Rows from block 2 of a small self-supervised image encoder, named by matrix and row number. Rows with one number belong to one neuron. Each number is 128 + 24 x the weight over its row's rms, rounded and kept within 0 to 255. All counts start at 0. Numbers have three digits each.
After each neuron's rows are labels from the 100 images, of 14976, where the neuron reaches its highest value: "top examples" is what is common among them. Only what is clearly more common there than usual is listed. The data: scattered letters and digits in many colours. In brackets: how many of the 100.
# fc1: MLP up (model.blocks.2.mlp.fc1.weight, 384x96), inputs 48-95
# fc2: MLP down (model.blocks.2.mlp.fc2.weight, 96x384, transposed), outputs 48-95

fc1.297:093132117132120131121114125099191096105159135075147143151181139127130110119107104128120119125129128136145096106151117136143144150153147154157138
fc2.297:147165164131129085138102146139082166087151134179129127126091103097132136114143119110091079105126142137096163125139132109149116143100098100097144
top examples: blue (100); black (44); count: five (36)

fc1.261:180129140119106115129120118118151109128152126131148119105126105115157106155094109176112127144143146069091118112116122123140119159143136134115140
fc2.261:073104127133144146133115149131138116116146129108075134131102153122100162094146124110131141108129131138168156128107116118138144117130112150126140
top examples: orange (40)

fc1.268:142076113119140155115126137088133159107100143137171157111140186116162124133102132138131137116175111114120149147137116099095117157157139072144117
fc2.268:143113146132106155154139125145114147160137148108113132130137120128101151148156111094115123083113145080129097109091137130119082083128084144124128
top examples: green (83); brown (52); purple (44)

fc1.127:130144149151149121155130135126125137168165108154164154100102150111169150107110149091138119107113149158129142084120097131124137148119155106104106
fc2.127:135139113136097151130099121140169108116105139139158172127168088138102118136114119161153125143137132119114171090147098156148132133131121142111107
top examples: green (78); yellow (47)

fc1.330:102145132177151118099133069139101124142145128107100137116187132126140166134107121136132117121175109112147139134134122148169119169155114111159101
fc2.330:125117142153101147112114141144163121124156144110125111165110099117156090128126169155097109158124165113103137084138137119158150121084097123095158
top examples: green (71); purple (45)

fc1.149:123148144123096152106135106122158124142147110091145139195152172169152105070100110114120131137093125147104159154070104122145105111117148105128122
fc2.149:126105097175109119114164127127093117110128131177163150103074107150193131160106150130117134075147119138137111157129131132071109150119136142117124
top examples: white (55); pink (48); orange (45); yellow (41)

fc1.230:140107155131157128161131135083144125131156152101119106127104179081125144118100156101157160089101133090121141139156124111160143162154125155147095
fc2.230:141121113087101134139123098127114149094090111117138136130141086138134127125154161125111121153120134159091115113114144115095137138143125126125120
top examples: pink (48); orange (44); white (40)

fc1.235:124103156148164102101125108127132154136121157122172098061120173116171101112132167140131099151089098113166123137101146101119128176129107111139172
fc2.235:135130087100112126178113169146124104145124117155102161113081132121103134136129115132139104096130128115132120126140119151129138088166150113099117
top examples: white (40)

fc1.179:162130142128149138139135111131163136154146185106114163129124119118150176088150130144098142151105113128133113123120085174129101135115100150155112
fc2.179:125133119121123146146110119100105158137108138168101145138111121222130099120101108109115090126154125145134134105160134108156111128123146145112093
top examples: white (88); pink (46)

fc1.5:087121131133149145144108153109134102142146143147142178168137125175134128111117100123138090129125116124120107142136113117099123119144083138109171
fc2.5:155107135120125054094131163161133138115166111094110142100119126080110155144139132126101107115135155128137139146154122138126167146131094165094114
top examples: blue (78)

fc1.55:135165164156102139125108188130130114100061129128132096117123100152131115106140113116098136143144126170131135155126131106190150112107149111150123
fc2.55:130134083124153129163123100146135120091115145115097131127146176116105106115129162131134165163157135126119141108099148134142122153115118161116122
top examples: blue (82); purple (48); black (44)

fc1.365:130139175077135130124134113126131156166143139096103102116176148112138162142152152126129110083084151108146105123115130121109157131169135087155129
fc2.365:148103135105136106135147130132125109143105162125136130090107077128136143140115132132096130093116127151084097129099106126094159134130115126141114
top examples: orange (66); pink (41); yellow (40)

fc1.380:095100126114148138119111129141127101151139118151127152157146092141100120139093140123110111117142169087139133145111162133111110148180127142140089
fc2.380:140110129111136117089135150087116157114089142176119099085164124154084138124109117158135111175164117127124117147115106109098089150117089119116095
top examples: white (41)

fc1.180:104144124134162107155169104085158135122141124107123140139120147133080120157076121122143100155118135148134145146132124113115093086121130145123134
fc2.180:122078196134101104136105153117108103126090132138146122126171158107158115152119155129093095111137143103126111125104125138142144148108101139146087
top examples: pink (81); white (51); the character X (25)

fc1.129:129105148126151125120139107139103087108121077110105135133115139112147090109098124107123149128145155162108090161112101120168177097109109170165119
fc2.129:152126100166088137136094130127145118132143095164138132116170142117087126140111153062129131172135120100137143126095183195116105111104149099105106
top examples: green (73); black (45)

fc1.368:138150136130153139129120115118154101130165076088126145122099148100103102089105111115158122125124180130165130133136173144106134095148142150115135
fc2.368:107098163143122106116104144142106102097098101142129160119139117122109171143104177130093124147158123120091125157133115149114106145198127130143097
top examples: teal (99)

fc1.195:139122111098147164133111151156153102167130138142143138155124127165139147098145120116139106138124137127102122125133088124110065088131092128132135
fc2.195:114090106128146135097144154161151107107123114089087147095128109069108128116136152124118141133127165108140160148117123087161161125148133200149084
top examples: black (71); purple (58); brown (51); blue (42)

fc1.246:088183152121065100150103095145107111131109115099120168160128159137124144166108128125132116114149170124127163171104126099114122155130124137103143
fc2.246:152098093145159176124144090103107146156112130122143117102092109131140150107146110121155118102120081099160135128124135127120138118239140172115141
top examples: black (44)

fc1.306:167132125148122147140137135107175134129160125135125115130113154108118122109130089124142134134122149091146150189159175143130122065099155106151148
fc2.306:122124167144136096163127127113076139150118094125096128119155106131133130140106142127092120182105127168108109150153140159081102160116088154141096
top examples: green (85); black (48); purple (40)

fc1.203:147157115123170113156127123112146131113121135126203176114089169121125112153121130117140157131133139122091103080147105161125124124143132145116127
fc2.203:129154120092073134154107130124146077142122078153112116157148077143123123141127141136081141130104129109138139120142090145123148134115134075139116
top examples: orange (64); yellow (51); pink (43)

fc1.150:144137089127116137099137108148133119077125114105094118078107151165112126098122161135109148097101124183114135157144090122130119134145158169120161
fc2.150:148139146135152109126085183149132175133158177151101157143113118123163134156148124136159091158120133102132154101111136126120110116146121103151106
top examples: orange (51); yellow (43); pink (43)

fc1.9:146054107135122148093154154113074079156147064110146104140138092095108107144136158127143129136116106159096141114160142133135151126127099156167133
fc2.9:125127154143173095154099081096132173117065130114135112114132092149135174105151129123149138091116140128121115155085114101092133171123127110143121
top examples: teal (71)

fc1.214:146112108102166139139090130130178132153169114115113130144143120104121133125095121142116124081108125142180156124141165141108137203085118123100114
fc2.214:139127151141129145139121127084136130150071150149129106140165108125115129182090099137095137143120139131076151083080091155123185119097151134125134
top examples: pink (68); white (56); orange (46); yellow (40)

fc1.91:145132155149137148205136091127093108133165072136100118135117115147140113121123126157136105158109128120105109099147111134083136103122173151117144
fc2.91:151117120145164131114145143102085167141111147096138148067129092119108118173129134107181151135158148110158115132108156119131108130114082099159127
top examples: green (84); brown (42)

fc1.166:127176152172121153115132172147119133115149105114109129111138137133115110126127039117110125148153131120142110142123154114102132122129124130125119
fc2.166:124052116130107130109065101149148108090140132130148088105113088101108116130114165128126153123138124097128122101157160141127150151187171111115139
top examples: teal (85); blue (52)

fc1.377:137147167122156105197112092180159135102129091163113152111093154138145149095115116128119142144154156113119152145154100141141090083131107111119132
fc2.377:146144120146133099122111169151129104086096149103145134143168094123066143134109142108111114145082117124138095094090155118137160126120131113151116
top examples: orange (76); yellow (47); pink (43)

fc1.369:152116131116160091138129104125133147157116117142173166135107159138108100111178087136112110120183148101106126154181133103129131140110133133103155
fc2.369:105104147110124145150130149160173116102116127159106115104136108102096080117079128108148142147105096134129100120117118169133101088118123119134116
top examples: black (41)

fc1.366:140094139132124109135137136184134112132111123130139134096133188116127125148118141138075117149112173118160155138138123153159089134136107146122151
fc2.366:126188109116116147141116143101097150085145125137145075142143115141177145102082122131158128128100113165102130130096151096164167090127122128139164
top examples: white (40)

fc1.67:127118115175122124105087152124153160143172119124138097143157143113114121138165122080111136137130095155162109114117141161132167103127108151128128
fc2.67:118147147132169162155154148134096120106103135150088133145112129134101128121104142159155129115141169110132169142113129101145092116100163164151159
top examples: pink (40)

fc1.145:144090129128172121140128095151142093110168114131159089111128106163137134120116107161094109164126104142139124092142121154115153101108149139114130
fc2.145:093122145134117134154150099098170146155130171115137099158114143127116145127111133115140158092080161112104154185118137125136140140129142088122114
top examples: yellow (40); pink (40)

fc1.272:116142163146111129148159156090171108121131126107146135116139110153155104122131103139137135144129079088111117137080135100130171120150142162114131
fc2.272:110133073096116132131126126135103152122159110149097105131125170113137162144117136095111136138137152165141143135146111176160079163089088124138112
top examples: black (83); brown (57); purple (41); blue (40)

fc1.156:108097154137131132126145097132142152148138139164147072121167145127090134104113111098127099109115139109108113103082121078167135115108133131101167
fc2.156:129112124114131069146133131117129127115098141165181187089093134095161103134109115123140125162131109106173121135127154171128141142123122140096127
top examples: black (57); blue (47); purple (40)

fc1.43:106150147101106136126095112130133127147136116132125122114171143101120148111101164106097109150169148129200131066100119100115152128166124091134126
fc2.43:121116125123165110130172165113121136120137101105149141110171124098146173149150090099144117133108208128094131139152096147117103117142121107120139
top examples: yellow (51); white (50); pink (47); orange (42)

fc1.317:156120104105126085141122137117112139134113189147087152129130110095134119063176135150118116120101167124107137115108124129143100138107147129124122
fc2.317:122116131127120152100171152134104169147121135130096088116166093135166130116154108168146115136144116130091121132118130123086127137111108094082129
top examples: black (57); blue (52); purple (45); brown (40)

fc1.164:106145114195129169129134136107143112103132129130097174143130135153132132146171127109093130127089106106149122130156178157103102108171123142136162
fc2.164:150082147068123097115145147147133147174135136153158102127135129134137125150107119136158094133172166161139136144129119125098131171111144069124103
top examples: white (42)

fc1.194:141164075118096111097132120147176142148164156121131124166094103147091120140128135138153125123134178094145115094149139122117137116111117156147124
fc2.194:098091143134152141177143121118120163091108131121103128120172175129141127105165115156121124134119072100142112111138108184139108157149105112129131
top examples: purple (81); black (46); brown (42); blue (42)

fc1.286:122130118091122147106151175134130138125147154136117138135144157148157132140139145110116159137069142116122083158140132114129155131140127117127118
fc2.286:120145172146122136125152136174125099131090146112179124155128102127127134127162134131094105125135129100112143138093073151100165156115149146106138
top examples: green (68); yellow (51); orange (47)

fc1.232:133144099132146109131111135118153154064133154097101102078139111109170126136131165109092138137130114152115108086127124185120101133139108141156125
fc2.232:114114120095103082124165083134134152172125102137093123160172130107116116114124132144155091101161094137103115099138161105118091106110151112147141
top examples: blue (61); purple (49); black (48); brown (46)

fc1.17:105048093143146138145107140176128150123139176141131139180134103171136115110141130100127141141124149153134112110112110106110110174121131125147125
fc2.17:144104170147119110109114120125121073100142172115143121101097158117159155128120143147099161133143151129132147146092137067157165165110107165157125
top examples: blue (43)

fc1.31:145118161137170129081128107167121156138098166146136118147092119151134133098119128119099113119117110152135137126095144156105181111107158105093131
fc2.31:129144108117095132113113134121175130150151108119129124101152125153119122137151117153102128178138161099111104114149132156095108123105179160112153
top examples: pink (71); white (46)

fc1.3:117130122124112123112085152145091130160134138128122110132155125162128131116122116116141141141082114165133145128133134108138154147165116160159126
fc2.3:134128170121177120120118115119142147115136138116120106123141170136143124165151124170113118142112170095084132132084089134100177129109159131100117
top examples: yellow (56); orange (54); pink (47); white (42)

fc1.223:150142202152119117090142100143115097119126107105100106136147113072132120128102182135135140148144114168137130128115086107127129082129116163159143
fc2.223:136168074080113113145107132097125134156148109135140129115110122147096126139154068076152142138132137096104129148097167165147125135120125113127174
top examples: black (62); brown (41)

fc1.187:123139132116191169134121116154118169054102139092086135073102110126116129156118148135099126118143141147123134137108140127120134097129178091140157
fc2.187:130126137143112105138126133109133083155156145083126153167149184142135146076163101160133141112124126138122115157124127110148144143132095183122117
top examples: yellow (44); white (43)

fc1.6:141146124171122101138123141145123115158134137155154165123093110164096122100153092103121123148142136081106115091167151092123179140120125148120139
fc2.6:110119137132148164099148132146127121100085137123091138120129114073110115108141128122108164177121156143138093122094115183110119157132139143119155
top examples: blue (75); black (42); purple (41)

fc1.16:121137134127114145147112126098114182125153118129104164108162144133151139155077122084128150105172158125113175145114126063121144113138110164094112
fc2.16:112089153171119124150124142159121116127127085124164100153133158099103158125145129122096143126153172109129138083141099147117131150096134126151165
top examples: purple (41)

fc1.383:133108133149151116155160124162155114080114136087103118160138158134121131097157110149136134133153165135093145142119154110156084140157170118126130
fc2.383:139170103133112123080076168144083144090146142166107128093123101092102088110134133128100138109101111102150138147109092126097139102107138143117123
top examples: teal (84)

fc1.131:152099129109113193150118137144150066104079120094129110087141120117144136128147099141133158127093062108142162105139148154145108117146147126122141
fc2.131:093152089137174110115140143115120157144140087116137160127144136141126129118134152103121084135177171117155105067149119088098092130123110126150149
top examples: pink (49); the character S (30); the character 8 (25)

fc1.40:141121143141131077108117084113118092122112130105132109118142139113111127130112154111143142113157118080124077150138122128150126131135176120144127
fc2.40:084076126141134106118116142146099167131138135137132156145119142124149116102124138133121076147108157147124125106135172143129167117132127136116096
top examples: orange (49)

fc1.316:144139147159132090133112151088155134130161107137120123126130137179123173111120126104126164123188138133116124150156115137104132143178139154132086
fc2.316:115066155157132175135126107141098146105083132108168109136123148095110100134103084109134114134066099106123095132117146126155111120092146131131117
top examples: green (67)

fc1.266:142113146118156138112141139151137109116146099166117135114097107162111163163124094124134188100072132135109104104132149134126087145173115168089124
fc2.266:115117108110125104076110178110093201165108127116166145097143166110100103109181120090117115149141112120140119120133102119129103138155172119112145
top examples: blue (48); black (41)

fc1.298:114116152169118150129096101094125159090097137123152164155142142120157132145120126133135131106138157096095102128146118175105113101144181150094072
fc2.298:141115107130105105140095152162133115137176100123123103162160150114125148094126137104129150158123126125141101133166138084107155155110091166160157
top examples: pink (74); white (58); orange (47); yellow (41)

fc1.207:117141182133088133176148113135122100117121161093182112085106173094122132166142130075125152149109158125123119139132085124170120158121115122137137
fc2.207:104117101138131158175177124097130149132087081154143146107107054177148159151135097161140120110108151134152149122113111148129141117150173107098126
top examples: teal (97)

fc1.227:135074168146155143165111108182103144119122146132147180118145183168140174115114127129097125076143108083115130106156118118118130088134112142113137
fc2.227:141105134123131090133096146138111151105137116149136128137137170160131142106074165100080115113092156137120122164113138127143098124121183137155123
top examples: orange (76); yellow (50); white (42)

fc1.118:123140177130099152183140129138124130092095166133152119118085155093120107131138131076142170122110158109120146144102091121146121157078127133124122
fc2.118:109127142112117108177173133104119117104089109147127173099114108169141129176160092141120120111086124129170116126160138117136163148110114153109144
top examples: yellow (61); pink (54); white (53)

fc1.14:127138166144148099126136108119149144132127146101122172106104173137117145134117089095161126150120104146104115120140102064164110122158115137146132
fc2.14:132115109112125151126144116139066161141096136100154108136136138133121127085158134194109145107108164114157142123118099189103157143165125100124112
top examples: orange (44)

fc1.162:134124178185163103126116073147106081131121123162107178099121097108158164126127113117171101108086155144159122108095104131134140184087109163126157
fc2.162:112141110133129139116134116132195133140119116123149158150142119162122095105154161148095152139132114132142133103139096104156120165138097079148121
top examples: green (100); white (42); pink (40)

fc1.100:097128079138115165121135156116152144086094152122146122151130145134135095133120106157116083129156110122156130125157146121140144158091129123131093
fc2.100:135116124126143112092140120171109140109188141139116160143140102118120151150114130112150144164171143108154137106141131127169079169109114126109124
top examples: purple (95)

fc1.44:120114169172169122138137092104138108147112135102159099129097165133068129132079117096131134149136109155126149136127149083155093121129128154097147
fc2.44:191126126139142116155172141172106111094088131125103156116160116085151124143126173159151109143133115125118108117112147162099146171144155078132086
top examples: pink (41)

fc1.177:164119122150135153129136118072151138144137144188156102101127159130118175139140131122156126137117111084079141105140154170143138149112075136124112
fc2.177:101122174165143104134110111128115102132156092119113135121100122164142104090111144086115133180145124139180146137088096144123128118109142156161130
top examples: white (86); pink (40)

fc1.132:151146119103171104125136106138136156150120081114125136136102117108135138136142156100137116099134115183129100141141124172158101160156109156172119
fc2.132:100127163144137099088122143125181069119115156121125123140148163105138138160134100107116153143115146055110151091122095110112147089141142124164141
top examples: green (79); yellow (40)

fc1.23:111157122114084099126144156088106095125174190136174115115129166140111145099093142096140150129131107143141114148124158118130137157131111163161095
fc2.23:155120129138151120142100138186139146106108060114132186112080081110144168118129152137121101164125155113095144120107117145136139144134123175149149
top examples: teal (97); yellow (43)

fc1.362:166130139122099094150097158133127132061097118125107104124086132076145115102143129124119140164084158147125129085163107121111118141109139157137156
fc2.362:095133131156110157083145145103111158159115141100120168160153084177102153118118133145143103117108133139139112158073129123137153099105083153173140
top examples: teal (72); blue (41)

fc1.147:110105097137089133127126117100134101144091176122147149131142140132148135132111155181090122154173104130128115082092067128153162125137111113158137
fc2.147:167154155164138126134124121147138169128118117143089123145157113174104092079156124133143114151119165145098193137078145109136149174134154132091109
top examples: yellow (59); white (49); orange (40)

fc1.168:135114144158147159110108109126142117134176119154171155165103132101144132120142107127105112126129117154145116153102079137139126131135109192105108
fc2.168:130113167141143131154148132111131184112102129100104104137160093120160142096120084123167143162172130131109173082143157100164089123152154137105135
top examples: white (46); yellow (40)

fc1.264:138138145148137137150161138107136124104185103133084121084147138127099156119176142169122157103095140135123144163157148107144116103148127162165100
fc2.264:099149139133117078138096139113147134139073151091103106105112095132107090096158118166129110170118127150109087151120101084107163153146125105102166
top examples: teal (82); yellow (40)

fc1.361:149169102092153092142119119114115126143099092152123110085124125132101182112126090134072105118108131117159088108075094127147158129140140121133140
fc2.361:120171138185090141130091092135115117101095159156126107132122100155148139134097164102157137167146138139143166117148157159119123108126120148088138
top examples: yellow (79); white (52); pink (40)

fc1.277:163134130118125114155095151103158166124106164155140147130134149121146172125088102146144140139155105123160111129113078142130132078086144145127162
fc2.277:157102102145160115088093099153148122096132136076140091120155109113096097114089111123147139153116139139158164151127170143154093136116135103124119
top examples: yellow (45)

fc1.238:134095140060134103130119113120144105104101179144096138138137088124128108152138143135106148155161128151152091142085140086098130122110125095096168
fc2.238:147089113109108140106137125153140164132097111154127121129166127106114122124165145111145110121142125116103117139168108141155134112159150100141147
top examples: purple (49); blue (41)

fc1.199:117118170171124097146134134115108091113167092121152152142117178083129157108166131119173157089120141163136132132109137138143109151169126142170094
fc2.199:092136105128148165134119109141130101146092131101160139078096073179160105104111155155114094150139124147125155141116113121170153157088114140099148
top examples: teal (86); orange (42)

fc1.141:175148150138152143148104131149143138121162114133107152116131105140156165150131156107117174155116193113091176136151118148118112085123092131100119
fc2.141:112142086129136113127111140075129101143071154101166126153127157145115139099099158118109060151120107159155120080118101093150127145130132134136099
top examples: yellow (75); orange (57); pink (48)

fc1.315:129120139178102156130134133099105121101152153116072101105101134092145111116129143115090146158119154135131139140107108141155197100133153168153088
fc2.315:132151109099123147130077161159140147093124122138168116103109084165123187100132105137125125142137150163126106150103177102125082155114095126140121
top examples: teal (72); red (65)

fc1.265:098147128123101142182128110092111099125141119156201142122128158151105152102150158161119159150167141135109149122102100184114142131133098134129113
fc2.265:158126145129149142103149121123164107121104114119148126134157093113120082133123086155136141163094116135123151103108127068198146121107123149139136
top examples: yellow (75); white (51)

fc1.159:147142127174144131127160090136129102187140131087160121111143134129134145105139150152110120154119123133113113080143115142156122142130123136158121
fc2.159:111154160115102150145105150075095161142129146172113155142110103176125151141106067073154118145132127152133135135121110162138119143108118129095087
top examples: white (96)

fc1.85:079157090162128099139114123158112165123148113151113117155128143130134123140163122118129115112106143126056177155094096137088125164095130151111131
fc2.85:114107130138117119116084152097103127155129115097093158105119167139173101145162123155171118136119143121121068110098139165155132117129164105110158
top examples: black (65); blue (53); brown (50); purple (40)

fc1.140:126155167141105141130129156160147087119156119094113154135178146107093096123115085171118117147122127106102129145147117160146125116130116130145166
fc2.140:123137115143148108131085143112105182140116127158119146097089109120132116123159124098109119136169150128131175076155126099140128117106129134106139
top examples: blue (83)

fc1.95:155128108130139119101142151141120129113106149146157091121145141095123080155166128123168109161105142117122124109113091168111149145098107112163124
fc2.95:085120148106163136130142163116127087132170091119072133151152164133112174137099125151144109135135145138137142104133126109116086093149125124083149
top examples: purple (41)

fc1.56:118159126168177132147130162122152105094121166118109141152141105144172125144121158166135119108139129118123111092079125141122136076155130132119133
fc2.56:128077124098148118164116154109165143126107129096129140105107147110108110103151141155107159176096114159158159127169144106159125133050070110156115
top examples: orange (53); white (41); pink (40)

fc1.247:133116165134100121157148129115154112109119091113114182100072139135109096086137099119156135119121144123093137123148130160129118109147131143171109
fc2.247:124121142184133160120097088135152128114146092145113130132146101144099126137090139118100129151135119124130121121121164116082094151167124127110111
top examples: green (84); blue (47)

fc1.154:146154165127153157171113164128150119176095138106108106121146123098154115114114107079154132123162109136135169143106102115122135102113172155124131
fc2.154:093137084097099129112112100131156119090150133155149127130144146144119143127152133120097127130160132129130115131104142138156098161077108102093148
top examples: purple (60); black (48); blue (40)

fc1.200:136122130100157086114123104138089107150131177094145103123117148121119168173131082135146173145111139124121109150145150125162144132119095078116129
fc2.200:099144159108163177136120121116173132090146093155148125121131077140093126114125142166134109103132104132188077125144136133117129110139152168100101
top examples: blue (41)

fc1.241:155109147145167148153101157135176124109123099124134192136144150157157120132110098107114153180141130157121116133133136097147102101157086151148131
fc2.241:087157103130110129140130125088099142129146138143165108114136130135115156162151112088114161117131156094178095120146161145081153134139188127123145
top examples: green (82); black (46)

fc1.228:153146158134088132110158130124133131138123134146081131103164094096089136152131124131136086121153088143132108140160105145128114117118146122124146
fc2.228:124088157132108118152114108138147134140129130164122117138081116177099108150151102187122101086131138098163173122147134125118119127098121142143145
top examples: pink (40)

fc1.355:108154135120101134125147109123162152101147176128148128112089156136099139134140143106106125154137158147126134121122110168114122165157168140127096
fc2.355:186129088137114157143109141124158099086086134111113118105129084126143126119132121142101095152140123139112088102095117113088136123149112171159143
top examples: orange (57); yellow (43); pink (43)

fc1.108:148117101172171116105119104128115120154137145141184137127130166107174129118135159117156119131114137159102142139135135146113127143089122135162094
fc2.108:115149134100139127153114125174144088142146112091111153108125099147122131116082144119145138152099119131128129097132117141125127157158135128138108
top examples: teal (69); white (49); pink (43)

fc1.372:109165111122111132154178115092156162119153087146118102122126128124131186053107152129136111140120115150127146125110133159162098137123115142176113
fc2.372:099110137155146107082094062120112122131101119132088114150131151136132097158093077168146162144122145125148124118162109111102149105143113149100132
top examples: purple (42); blue (40)

fc1.262:088154122133134115179136127131139140107162140113134113161137121140140088101125099128127114140140183142136156197140116127127140115068136117100133
fc2.262:175107136094129150127130108135120127154155151109158105141125139090104127095147155079098107083106057117100133141134119139107141155158148147136170
top examples: black (54); purple (42); brown (41)

fc1.27:122127077143089128163151116123170139156104130147176151123089117144115116044132127111139117177130131101109113098103100166148098167145132139097116
fc2.27:128097115101150138129145132090153090124124165111138132136140147171129175152136121091057136127105158130133122131118113110117108126126097187182111
top examples: yellow (49); orange (48); pink (46); white (45)

fc1.134:157130128108107158191111111140141111092120106151146133155151080102141093126149140164114132115099086111114147139113127156132139128173144157116081
fc2.134:097147129157130111150158107143137104180147122088145132125098150130140135186061131095162114112098158128119134125153125133088113119114100132126105
top examples: orange (44)

fc1.290:145129100119144117105130153148160116099121104131096132120114111107147178147136082112099124159136132112128161166113131115129151159118147180141125
fc2.290:124129121122124136101151125093112118086137154134164172112174160164119125105143140096145145123117165142100108133079114123100133135090109137142141
top examples: purple (49)

fc1.65:138169170127134133098122140157148154082122160138121117154137125126160124099165081079119124182128120138142124116123119122105118106143158113153108
fc2.65:128101099155125122124101119103151108172164132134116160138145095098102126128087144113093137134128156155110176144124135128144151121083130166104122
top examples: white (69); pink (45); yellow (43); orange (41)

fc1.82:144135136114100125136123142096102148139135127098116153118083135103126117142119124172139115159117157112150146053146133133138132179141130153087143
fc2.82:101165136153106176141139163132145096127123139150089162134123138137077149132135109099116158105094099150157119133104129171138088091092134091143110
top examples: orange (52); pink (48); white (45); yellow (40)

fc1.19:069125133145126162083133111118155106152129168111132148086137148112157115131145161122151069127126107139138119132133115110104153141116105179175126
fc2.19:132110117153126149153154149134116146122115116137114094099132090142115140116103132138159127139106110103132154108121128122141123124171140132172065
top examples: teal (98); white (49); orange (43); yellow (43)

fc1.87:158147157140133128151118138123139114148086086126124134124152108096123153134175125139131134127131098148156142120134121092081092097162141108111145
fc2.87:100129122126116131099153152118135166135180161080125156144197154146148101134149130111161089108121138111113084152134096114139167148125122168153142
top examples: orange (41)